config.toml
encoder_arch = "resmlp"
model = "contrastive audio-text model"
dataset = "drum patterns on synthesised drum kits"
train_examples = 26041
gain_aug_db = 10
time_shift_ms = 100
n_mels = 64
hop_length = 320
input = "log_mel"
spec_augment = false
win_length = 400
tokenizer = "word"
vocab_size = 159
loss = "softmax"
embed_dim = 128
encoder_norm = "layernorm"
encoder_norm_position = "pre"
encoder_activation = "star_relu"
encoder_mlp_ratio = 3
encoder_parallel_block = false
encoder_inner_norm = false
encoder_drop_path = 0.1
encoder_patch_size = [64, 2]
encoder_layers = 12
encoder_width = 192
text_encoder_causal = true
text_encoder_width = 256
text_encoder_layers = 8
text_encoder_norm = "rmsnorm"
text_encoder_norm_position = "sandwich"
text_encoder_activation = "gelu"
text_encoder_mlp_ratio = 2
text_encoder_head_dim = 64
text_encoder_fused_qkv = true
text_encoder_bias = "all"
text_encoder_qk_norm = false
text_encoder_parallel_block = false
text_encoder_inner_norm = false
text_encoder_positions = "learned"
init = "orthogonal"
residual_init = "none"
optimizer = "soap"
beta2 = 0.99
lr = 0.0013
beta1 = 0.95
shampoo_beta = 0.99
eps = 1e-08
precondition_frequency = 32
max_precond_dim = 1024
one_sided = false
adamw_lr_other_params = 0.00088
steps = 10000
batch_size = 128
epochs = 49.2
lr_schedule = "step"
warmup_steps = 200
weight_decay = 0.0
adamw_weight_decay_other_params = 0
Rows from block 9 of the audio encoder of a small contrastive audio-text model, named by matrix and row number. Rows with one number belong to one neuron. Each number is 128 + 24 x the weight over its row's rms, rounded and kept within 0 to 255. All counts start at 0.
After each neuron's rows are labels from the 100 clips, of 14976, where the neuron reaches its highest value: "strongest on" is what is common among them. Only what is clearly more common there than usual is listed. The data: drum patterns on synthesised drum kits. In brackets: how many of the 100, against the usual share in percent.
# fc1: MLP up (encoder.blocks.9.mlp.fc1.weight, 576x192), inputs 96-191
# fc2: MLP down (encoder.blocks.9.mlp.fc2.weight, 192x576, transposed), outputs 96-191

fc1.107 [137 116 126 112 157 102 145 126 111 136 126  99 151 114 153  98 151 115 104 120 127 144 169 116 121 152 116  84  70 115 151 114 134  93 111 123 156 137 164  98 149 137  87 145 126 174 128 168 128 146 111 176 108 154 130 176 137 148 130 134 107 109 133  96  99 113 103 114  90 140 174 154 144 142 152 159  91 108 119 137 158 149 141 142 106 135 133 118 117 154 105 132 106 117 125  92]
fc2.107 [121 143 144  94 119 119 133 152 142 167 168 132 118 118  96 178 100 120  91 154 129 121 140 143 144 127 151 106 172 137 167 133 164 142 150 165 126 112 115 134  77 154 183 164 144 106 104 159 150 109 128 112 118 100 174 144 145 138 125 133 122 112 121 133 165 107 117  80 146 147 132 155 164 116 100 187 164 138 115 128 132 142  93 126 137 101 106 110 119  60 137  84 162 164 133 140]
strongest on: low tom (87 vs 13.5)

fc1.537 [124 116 107 107 148 174  95 157 139 121 197 131 157 126 115 130 144 120 107 147 134 107 109 127 122 107 117 112 112 142 135  79 105  97 155 131 124 117 147 144  67 132  74 127 104  84 111 135 121 131 136  91 147 137 156 108 107 180 151 114 135 149 126 119 136  90  85 110 145 166 158 179 156 116 136 148 119 130 128 159 161 125 153 119 146 115 168 125 129 151 101 130 136 178 108 129]
fc2.537 [148 149 130 186 112 140 159  99 132 129 123 155 108 155 136 115  94 168 118 103  60 149 154 101 138 145 101  92 158 153 160 108 155 149 106 110 141 153 120 127 113 127 170 146 111 104 109 140 169  87 143 143  99 107 119 136 142 116 106  87 141 117 103 169 125 145 109 159 152 117 110  89 135 102 156 144 118 132 137 127 140 109 107 198  97 140 113 147 108 127 112 140 133 145 174 159]
strongest on: mains hum (30 vs 7.3)

fc1.461 [149 108 108 116 146 110 116 153 135 130 106 173 125 107 123  98 150 133 104 115 169  99 131 161 145 145 130 140 142 177 134 110 146  96 159 115 145  96 145  79 132 119 141 152 149 122 139 140 145 156 140 141 123 121 107 115 152 175 168 146 145 117 128 120 108 134 116  96 121 104 133 127 117 135 106 160 140  95 154  97 160 130 151 137 135 116 116 124 156 130 136 119 169 147 144  77]
fc2.461 [158 109 114 132 140 134 161 145 145 134 100 125 173 151 135 166 115  52 151 144 107 108 125 134 127 106  79 115 115 141 155 161  97 187 147 116 144 163 156 118 152 110 149 131 123  60 119 162 134  85 102 168 133 117 138 152 129 115  81 109 155 138 116 125  99 173 142  99 131  82 128 126 140 124 114  94 127 148 143 138 137 138 132 131 107 125 148 135 159 104  98 154 149  93 147 110]
strongest on: reverberation (94 vs 35); text has "room" (94 vs 35); text has "reverberant" (94 vs 35); rimshot (62 vs 25)

fc1.213 [108  76 141 136 102 133 122 113 132 123 101 140 144  86  98  89  70 161 138 146 179  85 129 146 101 100 154 134 143 131 123  98 108 127 113 152 107 120 124 101 160 128 112 123 157 169 120 125  90 135 177 108 138 113 145  94 152 164 167  96 121 162 110 112  97 158 116 126 121 120  97 135 169 113 137 111 116 119  95  88 157 128 131 148  93 152 125 147 146 133 137 105 103 132 160 143]
fc2.213 [114 106 134 120 134 140 144 135 150 112 123 100 140 155 142 135 126 151  96 131 104 198 143 102 149 127 133 169 134 123 116 127  94 139 130 128  95 137 164 145 132 151 125 109  93  82 114 173 150 115 113 106  70  71 116 120 133  88 129 150 138 133 150 103 136 167 138 110  78 133 140 163 156 116 133 187 114 160 135 108 156 128 174 101 133 110 168 174 141 140 124 153 138 146 156 119]
strongest on: mains hum (27 vs 7.3)

fc1.290 [126  86 134 138 113 142 108 124 102 155 128 122 131  93 102 151 119 124 141 161 127 112 120 132 101 136 128 112 105 132 102 143  81 112 102 164 139 115 155 132 154 160 141 193 193 107  94 113 117 128 135 117 156 137 108 140 119 113 119 163 122 102 109 106 122 133 126 133 147 138 106  82 144 128  93 136 162 146 104 139 115 148 102 150 113 127 135 164 106 116 157  87  96 137  81 168]
fc2.290 [ 80 150 128 125 133 173 134 144 109 100 121 130 130 145 121  90 140 160  81 101 122 116 148 175 171 131 123 163 151 110 118 103 135 150 120 120 101 141 111 106 137 107 141  80 137 128 155 154 156 145 144 149 110 121 136 164 143 140 115 152 126 154 155 157 165 103 140 102 113 130 182 148 147 137 129 123 119 142  99 150 109 140 122 138 125 124 156 120 107 158 132 146 115 128 169 160]
strongest on: march (78 vs 8.2); tempo: 160 to 170 bpm (30 vs 10.1); tempo: 150 to 160 bpm (26 vs 10); tempo: 140 to 150 bpm (26 vs 10)

fc1.104 [102 128 127  97 108 117 142 124 105 149 138 105 152 117 117 117 150 140 153  92 132 166 152 151 143 114 126 140  79  69 143 164 142 136 119 124 123 158 130 107  96 171 110 111 129  71 126 138 106  88 129 133 152 127 155 146 134 146 108 114 128 121 105 154 140 133 174  89 127 127 133 134 159 103 120 125 135 127 152 163 149 129 161 137 164  92 151 128 122 103 103 162 128 130 115 144]
fc2.104 [147  65  85 111 106 119 110  86 150 119 134  93 122 134 100 107 111 169 105 111 167 119 121 105 101 119  99 121 113 152 150 110 156  64 132 110 135 141 131 131 129 111 112 123 154 149 133 107 115 136 122 113 103 115 129 128 117  77 179 133 124 143 130 118 163 143 117 158 100 115  99  57 135 115  91 127 139 150 135 152 101 130 132 137 112 145 144 109 127 154 160 133  99 140 113 100]
strongest on: closed hi-hat (74 vs 36.7); rimshot (63 vs 25); four on the floor (26 vs 8.3)

fc1.235 [ 93 142 118  93 111 143  83 131 122 143 154 123 125 127 103  96 123 150 110 162 132 122 126 113 127 132 144 122 169 154 131 110 137 128 114 164 168 133 115 130 148 160 114 154 120 153 108 141 121 143 129 103 163 120 159 157 132 136 122 143 159  76 141 105 154 155 166 141 115 144  78 108  78 131 137  86  96 102 133  74 147  81 150 154 121 116 126 140 104 149 139 103 114  92  93 135]
fc2.235 [ 61 142 138 125 140 121 117 120 175 152 120  82 121 147  91 149  92 126 160 143 155 130  99 134 128 121 109 125  86 142 170 140 106 133 169 142 116 114 141 141  85 112 157 114 101  79 151 115 142 102 117 174  88 138 134 108 115 130 138 136 109 129 136 130  83 128 118 158 145 100 127 154 113 151 152 146 167 139 164 135 116 122 111 142 127 101 150  75 158 116 136 133  97 138 136 124]
strongest on: muffled (low-pass) (61 vs 12.2); low tom (41 vs 13.5)

fc1.198 [118 133 119 110 108 114 128 125 157 114  97 144 136  84 136 165 146 172 160 114 117 155 127 131  95  93 170 117  90 151 157 140 113 117 143  82 140 120 122 119 174 143 111 139 133 123 122 126 151 103 105 121  86 149 105 101  98 149 120 103 110 117 151  86  81 122 127 156 133 152 131  97 164 123 144  87 152 123 147 108 130 155 105 132 148 107 140 123 131 133 122 141 121 116 127 161]
fc2.198 [185  74 148 148 164 144 111  85 102 162 104 117 130 114 152 125 168 104 144 135 121 122 172 140  98 130  79 136 154 111 125 129 163  96 154 108 104 117 135 127 100 136 136 115 133 116 131 123 119 121 150  62 141 137 128 164 170 164 121 104 139 107 123 145  92 131 167  89 152 107 107 138 153 143 137 124 143 126 107 137 110 136 174 107 126 149 133 114  92 115 106 147 132 100 163 111]
strongest on: closed hi-hat (77 vs 36.7); tempo: 120 to 130 bpm (39 vs 10.2); bossa nova (28 vs 8.3)

fc1.433 [164 149 104 179 132  80 143 137  98 130 133 167 139 107 150 107 141 123 116 151 152 160 123 107 134 158 121 157 107 114 127 148  98 124 134 118 132 123  98 154 117 119 126 154 161  66 118  82 127 140 149 110 160  88 149 104 117 128 110 134 132 170  70 138 137 177 121  96 133 142 130  91 150 134 109 142 126 127 113 103 140 109 125 159 168 158 111 129 165 111 102 151 141 117  90 163]
fc2.433 [148 139 106 121 126 115 140 164 127 158 115  90 154 134  93 108 122 109 182 138 126 127 139 106 147 135 127 144  88 133 137 101 127 132 133 133 118 106  95 104 147 113  98 148 167  94 112 124 149 152  98 111  80 155 120 128 135 163 167 111 126  76 118 163 168 102 114 162  88 118 130 135 166 142 134 131 118 155 151 141 122 154 178 135 147 136 189 113 147 111 115 135 135 153 152 151]
strongest on: march (43 vs 8.2); bossa nova (36 vs 8.3)

fc1.291 [115 152 155 155 145 119 120 140 109 157 128  90 129 160 126 106 117 104 137  96  97 127 114 171 144  97  58 146 133 142 160  96 144 109 131 113 160 110 143 112 125 122 108 127 122 112 140 109 153 122 133 119 161 135  97 102 118 103 128 144 131 156 103 117 138 118  91 171 134 113 180 155 128 109 130 119 175 109  89 138 139 167 186 141 148 107 122 142 103 129 151 193 107 159 146 146]
fc2.291 [ 99 142 142 114 138 146 112 124 168 143 154 147 150 129 126  81  67 114 134 153 136 111 118 108 119 155 191 138 148 114  84 100 105 105 108 108 117 111 161 147 120  93  99 164 122 141 123 129 128 159  98 146 112 108 127 110  98 109  95 166 123 128 117 109  92  91 151 117 127 150 128 148 120 166 155 137 103 117 125 152 137  93 147 133 115 148 136 104 126 126 161 157 119 146 147 130]
strongest on: mains hum (49 vs 7.3)

fc1.331 [120 111  99 144 158 136 114 110 145 147 129 127 161  82  82  86 130 123 101  98 107 130 145 159 139 138 151 128 111 109 132 139 105 142 151  98 127 132 116 148 130 163 157 157 130 110 108 107 115 141 134 127 118 138  96 113 133 112 132 138 145 118 137 110 192 118 140 125 128 127 164 148 128 106 112  95  77 167 163 135 167 165 153 108 136 161  86 143 118 139 118  89 111 153 142  97]
fc2.331 [160 146 136 144 130 115 126 132 113 103 139 102 120 151 173 160 127 183 139 126 160 156 117  99 120  87 140  78 157 129 147  90 116 102 131 146  91 104 134  87 119 123 144 156  99 115 119 164 169 130 132 157 143 144  90 143 134 149 181 118 125 123 116 109 102 138 146 146 128 139 117 140 117 105 147 106 167 112 109 167 106 139 101 135 145 151 178 120 119 153 128 126  99 142 113 149]
strongest on: bossa nova (32 vs 8.3)

fc1.131 [124 139 145 126 129 134 128  87 130 149 138 130 117 104 146 117  86 177 112  93 101 107 156 132 128 175 153 137  92 121 106 154 121 125 110 142 133 119 151 135 142 128 146 107 109 137 145  99 103 161 141 133 138 134 110 173 124 171 146 145 110 133 117 145 116 124 161 154 152 143 192 161 130 151 126 149 162 140  85 131 151  86 139 161 175  96 136 135 116 142 137 105 117 116 178 110]
fc2.131 [126 120  95 120 102 133 114 113 113 105 133 141 139 122 145 153  98 118 127 144 147 116 123 127 127 108 127 159 158 135 131 105 130 122 119 103 108 158 181 152 109 191  94  99 104 157 113 132 121 100  87 129 144 132 139 141 132 168  80  86 134 180 124 116 121 142 143 152 154 130 113 159 188 118 127  85 134 135 116 110 119  93 119 123 118 130 102 121  96 125 168 115 155  97  97 124]
strongest on: low tom (42 vs 13.5); bossa nova (27 vs 8.3)

fc1.207 [122 144 176 117 147 162 118 115 135  93 106 164 189 125 124 115 108  84 100 103 132  83  91 124 111 149 130 126 136 107 114 126 116 110 103 177 123 102 143 138 179 145 155 108 132 123 106 132 122 178 123 154 137 156  81 144 119 126 136 142 153 132 113 106  82 156 148 132 103 113 174 135 124 102 127 117 115 141 107 125 135 139 123 107 109 158  79 160 149 143 118 176 164 172 108  99]
fc2.207 [ 92 135 106 115 136 113 136 111 103 159  95 113 124 113  96  97 145 131  96 122 145 121 176 127 118  83 132 133  96 126 106 108 156 135 112  84 112 132 117 129 101 117 168 163 149 111 152 121 116 130 170 139 148 108 112 144 114  83 140 122 129 177 151 119 133 101 111 127 102 106 126  94 116 160 111 173 119 140 159 130 120 177  85 104  68 159 146 123 152 118 159 134 148 151 124 149]
strongest on: reverberation (80 vs 35); text has "room" (80 vs 35); text has "reverberant" (80 vs 35); breakbeat (28 vs 8.4)

fc1.109 [132  94 130 138 146 162 139 138 115  66 126 151  89 108 112 122 138 107 124 149 124 111 110 106 146  86 113 131  93  98 150 112 161  82 148 134 161 140 117 105 154  80 128 115 140 141 135 182 172 120 150 101 119 147 123 134 127 130 106 127 120  88  95 149 135 129 147 171 157  67 161 104 176 158 108 136 161 122 185 166 132  89 162 156 120 138 132 127 132 117 102 137 115 134 143 108]
fc2.109 [103 130 112 113 121 116 180  94 135 142 114 149 167 116 125 147 132 170 158  90 130 151 147  87 135 124 119  89 136 135 114  92 110 132 140 141 135 138 113 146 105 166  94 174 128  86 108 134 101 105  68  94 167 157 125  63 111 166 118 140 113 155 114 126 108 104 109 139 120 107 133 109 161 156 121 144 133 133 116  58 161 153 106 154 120 126 104 118  92 129  99 145 136 135 129 146]
strongest on: march (57 vs 8.2)

fc1.181 [121 127 155 120 101 117 146  92 102 151 118 130 115 155 110 149 147 101 116 146 135 131 126 135 124  87 117 116 112 112 132 158 119 131 124 135 145  86 144 117 114 153  76 141 181 118 105 146 147 121 131 162 127 131 152 118 176 130 159 163 120 111  98 147 153 149 122 154 121 102 150  86 115 113 140 124 142 131  88 120  85 109 124 157 134  86  98 103 126 103 109 160 102 128 125 152]
fc2.181 [156 119  78 124 171 145 121 135 133 101 131 109 182 158 123 144  79 155 155 136 121 185 119 118 145 146 146 184 185 157  84 107 150 139 128 141 120 116 130 119 138  76 130  93 142 117 128 105 144 156 165  95 122 133 138 102 130 142 108 132  92 166 125 159 123 186 146  95 143 112 113 149 140 126 108 131 135 160 142 123 163 144 119  82 132 179  99 153 131 143 151  97 175 143 130 104]
strongest on: march (30 vs 8.2)

fc1.41 [166 108 151 115 112 121 125 112 157 133 122 166 114 146 154 162 138 121 103 107 107  89 101 126  90 115 161 136 105 125  99 123 133 134 105 125 100 102 136  67 160 118 151 122 112 123 121 140 100 144 105 151 159 137 118  98 128 129  94 150 130  83 115 151 133 154 107 110 121 139  94 103  90 143 116 153 125 113 172 140 156  82 148 121 141 144 150 164 144 128 121 122 140 140 139 136]
fc2.41 [128 123  94 135 136 134  96 127  79 166  97  98 140 106 152 131 132 141 127 134 111 132 132 131 106 100 133 150 175 112 108 146 106 133 130 145 135 103 144 159  97 121 100 129 131 122 120 112 161  72 184 127 119 128  86 136 110 134 164 102  98 120 155 162 130 133 128 139 102  97 157 141 166 135  81 102 161 167 126 144 124 166 112 125  94 152 118 150 153 124 101 129 141 189 129 148]
strongest on: one drop (51 vs 8.5); tempo: 70 to 80 bpm (31 vs 10.4)

fc1.481 [106 172 104 134 118 130 114 164 110 115 153  99 114 144 105 155  99  84 133 109 208 126 113 115 126 126 137 117 137 138 155 113 153 152 107 179 112 122 181 154 105 134 149 159 144 126 102 106 128 109 163  98 117 154 141 118 102 115 118 177 150 114 137 129 176 138 154 142 117 122  81 171 105 123 108 132  88 119 124  69 103 107  97 123 150  82 115 160  80 160 137 118 119 107 145 116]
fc2.481 [137 122 154 166 126 102 154 128 129 117 119  80 137 108 137 140 114 132 112 130 136 121 138 156 138 155 152 141 158 124 140 161 153  81 114 116 132 133 152 125 108 147 145 137  87  69 162  98  84 147 121 160 145 163 131 143 123 112 143 125 116 117 107 111 104 152 108 139 107 124 124 169 128 114 158 104 105 126 104 155 105 124  99 134 162 158  83 139 131  97 113  94 128 155 132 106]
strongest on: march (41 vs 8.2); mains hum (30 vs 7.3)

fc1.289 [138  93 153 132 108 110 107 100 136 146 156 147 109 102  92 140 143 100 154 123 182 104 167 124  95 118 110 166 106 154 117 128 117 135 116 150 168 167 144 109 131 119 124 142 120  90 122 127 125 152 155 144  75 130 119  86 125 132 161 130 113 146 147 165 139 140 111 145 132  99 143 109 136 120 125 121 120 127 112 141 147 159 126 122 163 114 139 115 108  99 139 195 104 128 179 106]
fc2.289 [109 120 112 141 177 178 184 137 114 157 116 162 160 143 109  79 109 135 126 149 136 134 137 136 122 172 123  70 135  94 135 111 145 144 156 129 150 115 134  90 131 112 153 110 106 105 129 126 123 144 135 127 162 166 142 120  93 120 140 140 127 158 104 131 124 131 126 131  78 154 144 171 177 105 150 120 112  87 120 139 105 138  97 117  75 106 122 130 171 140 117 128  91 123 100 151]
strongest on: bossa nova (35 vs 8.3); breakbeat (34 vs 8.4)

fc1.316 [103 141 159 128 160 138 121 110 143 108  93 125  97 108 146 105 143 109 118 120 165  97  94  87 116 147 133  87  90  92  85 183 136 136 103 137 119 125 144 124 137 129 142  92 157 100 171 129 159 122 133  92 133 135 150 116 121 128  93 176 160 175  96  85 154 118 115 108 145 157 105 142 106 165 175 120 122 153 120 156 110 140 113 148 138  87  96 144 108 156 139 144 136 122 117 169]
fc2.316 [109 143  97 132 123 130 143 130  75 142 159 129 140 144 111  91 124 116 144  87 127 164 107 118  72 122 105 119 112 124 131 154 144 131 144 125 107 150 118 140 112 116 119 140 160 132 140 162 148 192 157 110 140 168  86 146 133 105 131 115 146 124 198 149  97 135 145 102 144 116 142 133 157 119 107 162 152 103 126  80 135 136 129 125 141 119 168  86 144  87 163 159  88 151  92 127]
strongest on: mains hum (46 vs 7.3); tempo: 160 to 170 bpm (30 vs 10.1)

fc1.117 [121 123 128 174 119 149 149 127 100 118 155 147 142 129  75 168 122 126 144 152 129 151 117 118 121 166 176 103 127 138 170 116 117  69 119  97  89 152  86 163  97 104 155 114 138 145 107 132 154 151 107 100 105 144 168 122 159 148 121 162 129  85 140 158 129 158 137  96 185 164 157 110  87  96  92 124 129 156 153 120 150 136  96 146 118 141 163 113 122 119 149 129 133 103 104 124]
fc2.117 [166 164  99 101 162 108 107 134 149 111 123 107  93 123 161  93 159 130 101 119 158 161 157 116 102 134  96 127  84 114 128 102 150 123  88 143 109 141 172 141 171 153  78 135 120 109 140 155 137 119 140 138 130 170 130 123 134 117 121 136 160 137 154 124 184 123 111 171  86  96 133 126 121 144 105 145 111 116 109 155 135 137 137 120 113 156  85 107 150 147 150 144 118 152 153 111]
strongest on: bossa nova (25 vs 8.3)

fc1.127 [137 144 138 107 100 153 131  82 120 116 117 137 185 130 114 130  85  83 130 116 107 138 131 113 135 143 167 124 146 140 113 108 139 137 119 139 142 138 120 137 138 132 155 145 149 141 106 130 124 137 102 108 114  96 120 123 129 207 114  98 126  82 131 103 177 158 143 156 116 115 118 137 123 112  82 143 115 105 119  89 134 124 148 152 167 166  74 126 129 109 146 166 109  88 139 141]
fc2.127 [105 142 122 133 136 161 114 130 104  96 133 103 135  98 112 134 147 127 132 139 119 185  96 138 144  90 146 127  98 132 134 132 168 144 113 163 174 140 149 113 124 107 119 125 124 116  91 103 123 131 137 148 147 110 125 123 102 125 113 158 109 121 146 123 160 167 100 150 143 146  82 155 139 119 137  92 133 140  88 155  97  85 113  84 162 138 152 125 117 135 144 139 106 108 144 120]
strongest on: mains hum (91 vs 7.3); bossa nova (26 vs 8.3)

fc1.407 [157  81 171 145 117 144 126  90 157 129 133 139 162 134 136 139  95 103 114 102 123 122 190 151 170 141  95 122  98 129 105 102  92 139 120  89 143 134 170 101 141 151 148 133 144 166  94 127 143  98 128 140 168 120 110 104 123 120 167 153  70 124 151 170 156 133  98 131 151 172 121 150 110 140 111 112 119 133 153 101 122 120  93 141 149 130 118 153 108  73 110 157 118 130 123 137]
fc2.407 [ 98 167 141 166 155 163  80 114 141 140 151 130 122  97  91 105 112 148  56 132 133 126  91 112 111 125 125 102 104 119 141 118 122 142 138 111 113  94 108 146 158 140 119 128 117 107 101 130 140 133 175  92 100 120 137 111 176 177 154 136 127 179 133 141 126 120 125 135 126 115 185 113 119 174 102 105 118 126 174 172 146 141 155 172 129 150 141 149 164 197 143 139 117  97 123 126]
strongest on: bossa nova (53 vs 8.3)

fc1.82 [112 150 124 155 125 130 135 118 113 119 131 109 124 120 157 124 140 105 113 127 131 153 152 133 109  98  98 149 119 123 108  78 151 118 132 113 136 148 114 164  83 156 118 108  87 135 117 147  92 179 115 129 103 147 115 156 149 112 179 123 127 110  94 130 157 153 100 142 153 101 118 121 144 163 100  87 117 120 103 106 120 106 131 126 152  88 122 125 149 136 102 153  89 171 108 137]
fc2.82 [138 126 138 108 156 156 133 136 138 114 100 119 120 126 109 120 121 108 138 105  68 131 166 139 144 131 136 109  76 118  88 139 114  93 135 121 167 141 169  99  94 125 124 125 126  96  80 105 107 148  41 143 166  95 166 128 108 159 127 152 175 140 109 112  87 124 121 153  98 120 157 111 136 169 146 139 139 148 220 167 177 128 130 145 126 120  93 111  97 129 129 139 134 128  93  86]
strongest on: mains hum (75 vs 7.3)

fc1.457 [168 110 103 114  92 138  79 131 115 137 123  85 170 184 128  91 117 120 136 113 105 126 140  86 136 123 127  81 104  95 129 128 138  92 143 114 125 105 109 137 104 124 111 105  76 158 111 147 103 148  99 141 151 132  85  99  97 127 148 163 113 100 121 133 142 147 140 139 128 159  84 114 139 138 169 111 138 111 147 130 170 109 171  77 162 144 108 118 138 121 134  99 117 103 139 105]
fc2.457 [ 79 139 128 167 104 160 125 116 115 103  78 135  85 128 185 138 124 131 113 104  77  96 124 133 127  97 107 141  97 151 156 107  65 141 119 145 174 128 132 144 145 102  96  95 172  84 106 115 115 102 147 130 158 123 145 113 169 134 119 120 108 128 147 147 111 165 119 137 138 108 152 141 140 184 148 111 147 127 109 110 143 146 134 142 147  67 156 135 142 118 129 103 149 167 142 143]
strongest on: mains hum (32 vs 7.3); march (25 vs 8.2)

fc1.160 [142 143 154 120 132 150 131 144 137 143 143 109 132 119 158 162 143  75 124  79 132 110 101 124 135 108 167 158  99 159 166 121 100 130 181 141 109 155 186 130 139 167  80 145 144 156 132 142  83 109 137 114 164 114 131 121 129 116 173 111 110 107 134 128  95 115 102 159 137 125 126 122 140 124 143  74 150 124 164 132 110 155 173 119  97 137 137  94  89 164 121  98 128 113  73 158]
fc2.160 [166 128 139 107 118 152 171 151  97 133 147 164 109 125 124 108 133  93 133 165 116 145 117 135 120 102 169  95 180  91 126 130 144 108 117 182 115 156 129  93 118 124 194 130 135 103 107 147 122 119 158 106  86 165 125 144 128 158 119 130 145 136 106 130 125 114 172  87 142  99 157 130 117 141 152 105  91 152 144 169 153 108 147 105 146 131 114  95 176 136  98 105  98  69 111 145]
strongest on: closed hi-hat (71 vs 36.7); tempo: 120 to 130 bpm (26 vs 10.2)

fc1.252 [ 79  94 135 129 108 143 114 138 117 149 168 156 137 170 130 110 129 151 143 122 119 149 117 156  94 125 127 132 128 102 136 118 102 112 137 144 108 155 108  91 129 130 155 134 127  90 142 154 133  96  91 141 136  74 125 137  69 132  81  85 150 132  78 156 117 131  86 143 154 130 133  90 138 142 126 106 124 110 120 147 113 122 135 154  92 163 131  55 150 100 142 140 127 158 152  99]
fc2.252 [150 128 112  86 111 167 120 124 155 115 138  90 115 130 143 114 145 139 139 142 138 108 144 137  99 126 119 133 180 137 134 139  88 116 145 157 169 108 116 135 116 161 196 129 139 148 166 102 142 134 144 109 159 152 118 124 147 125 114 132 161 120 123 114 123 177 157 154  86 137 113 163 125 116  93 126 140 162 142 116 146  83  96 113 159 149  80 137 114 158  81 145 143 114 135 146]
strongest on: low tom (51 vs 13.5)

fc1.110 [ 95 105 141 136 106 118 112 117 149 128 133 107 130 130 124 124 154 187 149 121 142 154 147 148 123 123 114 117 135 144 130  98 133  78 102 117 153 145  97  98 110  87  92 115 120 136 158 120  91 106 113 148  95 129 127 152 161 130  69 125 141 129 103 113 118 143 107 130 114 135 135 125  88  84 130 147 123  87 127 119 131 109 136 110 162 116 120 133 141 128 131  89 112 133 106 130]
fc2.110 [149 134  94 163 115 136 110 129 131 155  85 109 123 119 135  82 148 112 145 130 163 136 166 118 140 102 139 112 139 115 101 130 147 119 132 162 109 138 137 134 146 112 152 141 134 125 138 142 108 136 111 139 114 133 126 135 108 100  82 103 125 157 108 135 100 139 113 167 157 162 127 191 116 117 113 108 162  86 112 139 153 115  88 135 124  81  70 116 112 105 122 158 131 150 146 161]
strongest on: muffled (low-pass) (47 vs 12.2); mains hum (29 vs 7.3); pattern: march (27 vs 8.2)

fc1.355 [130 103 137 129 109 166 198 129 107 115 113 148 115 174 101 144 111 143 142 103 113 107 136 108 123 147 136  90 116 100 125 137 133 119 141 151 137 107  85 109 101 151 127 124 149 135  97  84 101 108 111 179 131 124 130 123 152 121 121  98 131 189  69 114 150 118 141 182 150 143 101 148 102 155 141 127  76 113 104 146 141 117 175 132 142 127  96 112 114 139 168 104 128 124 124 116]
fc2.355 [ 97 134 142 116 121 105 149 131 104 141 110 131 155  88 152 147 130 112 135 105 154  83 188 141 137 146 152 148 157 152  96 127  79 135 125 142  97 141 147 109 181 162 109 112  98 128  96 129 133 153 120  90 101 116 136 139 108 156  80 149  99  93 177 128  95 135  94 158 111 131 143  76 160 140 133 165 132 147 129 135 156 158  84  89 109 137 130 122 153 120 157 149  95 178 132 151]
strongest on: bossa nova (29 vs 8.3)

fc1.9 [111 109 105 119 151 134 146 138 150 150 106 103 155 128 117  83  99 141 123 123 163 111 115  58  84 148 134 108 122 120 148  78 164 111 164  70  96  81 144 144 130 126 140 101 130 109 123 117 127 130 203 149 155 128 122 103 128 102 145  84 151 153  93 118 114 129 128 109 119 130 105 146 150 126 111 142 152 133 124 124 108  95 110 178 110 156 141  64 118 136 122 109 143 152 151 128]
fc2.9 [124 121 144 106 101 128  99 120 154 171 171  71 151 111 118 126 113  95 170 186 165 106 144 137  87 125 124 160 142 121 170 138 122 113  94 162  90 125 116 165 125 141 133 112 132 119  96 120 164 113 122  89 110 149  73 116 153 132 116 158 168 149 174 142 168 119 115 148 154 106 135 108  74  78 121 140  89 134 113 119 138 107 131 174 120 116  98 110  99 115 117 145 110 112 130  84]
strongest on: low tom (100 vs 13.5)

fc1.266 [154  96 136 122 133 137 113 137 103 138 146 148  99 154 122  82 171 137 152 120  82  83 129 145 101 184 112 136  91 102 121 132 169 126 116 109 107 100 145 129  74 112 150  91 123  96 120 138 125 103 116 150  92 103 101 140 140 123 146 120 133 151 127 143 119 111 146 134 130  86 108 102 152 135 109 109 120 186 111 143 150 143 120 128 160 133 169  80 137 145 108 140 122 126 134  96]
fc2.266 [127  81 123 144 109 125 136 148 153 166 115 152 153  91 138 127 146 157 100 121 146 120 131 127 140 145 140 143  98 136 152 116 168 127 125 133 116 173 118 126 113 109 135 109 160  95  89 158 151 139 140  63  98  92 122 131 150 127 126  87 102 120 133 116  91 117 100  85 159 113 138 118 131  86 100 172 132 140 124 112  97  85 121 156 142 117 106  97 124 164 136 140 112 102 111 157]
strongest on: closed hi-hat (89 vs 36.7); half-time (28 vs 8.3)

fc1.538 [168  86 134 143 165 108 152 143 108 145 115 124 126 134 107  98 149 131 115 109 152 156 117 141  62 138 121 147 110  93 146 119 115 124 137 139 132 125 132 102 110 159 126 130 177 142  95 107 146 116  98 149 131 112 153 128 178 128 108 116 130 103 105 117 128 147  75 139 113  95 163 150 144 120 122 165  91 154 150 144 122 168 109 109 156  79 142 147 117 102 129  78 109 169 165 141]
fc2.538 [133 119 137 156  92 130 169 133 137 167 108 125 111 128 123 135 122 130 178 114 126 140  85  92 150 133 109 116 147 136 113 169 102 130 103 127 160 124 125 113 132 106 152 139  67 150 129 138 164  84 148 144 120 106 141 152  56 136 119 149  92 202 143 138 169  89 137 132 137 176 132 101 147 107 138 106 126 142 120 134 121 112 154 151 141 107  94 110 121 140 136 128 108 121 142 172]
strongest on: bossa nova (25 vs 8.3)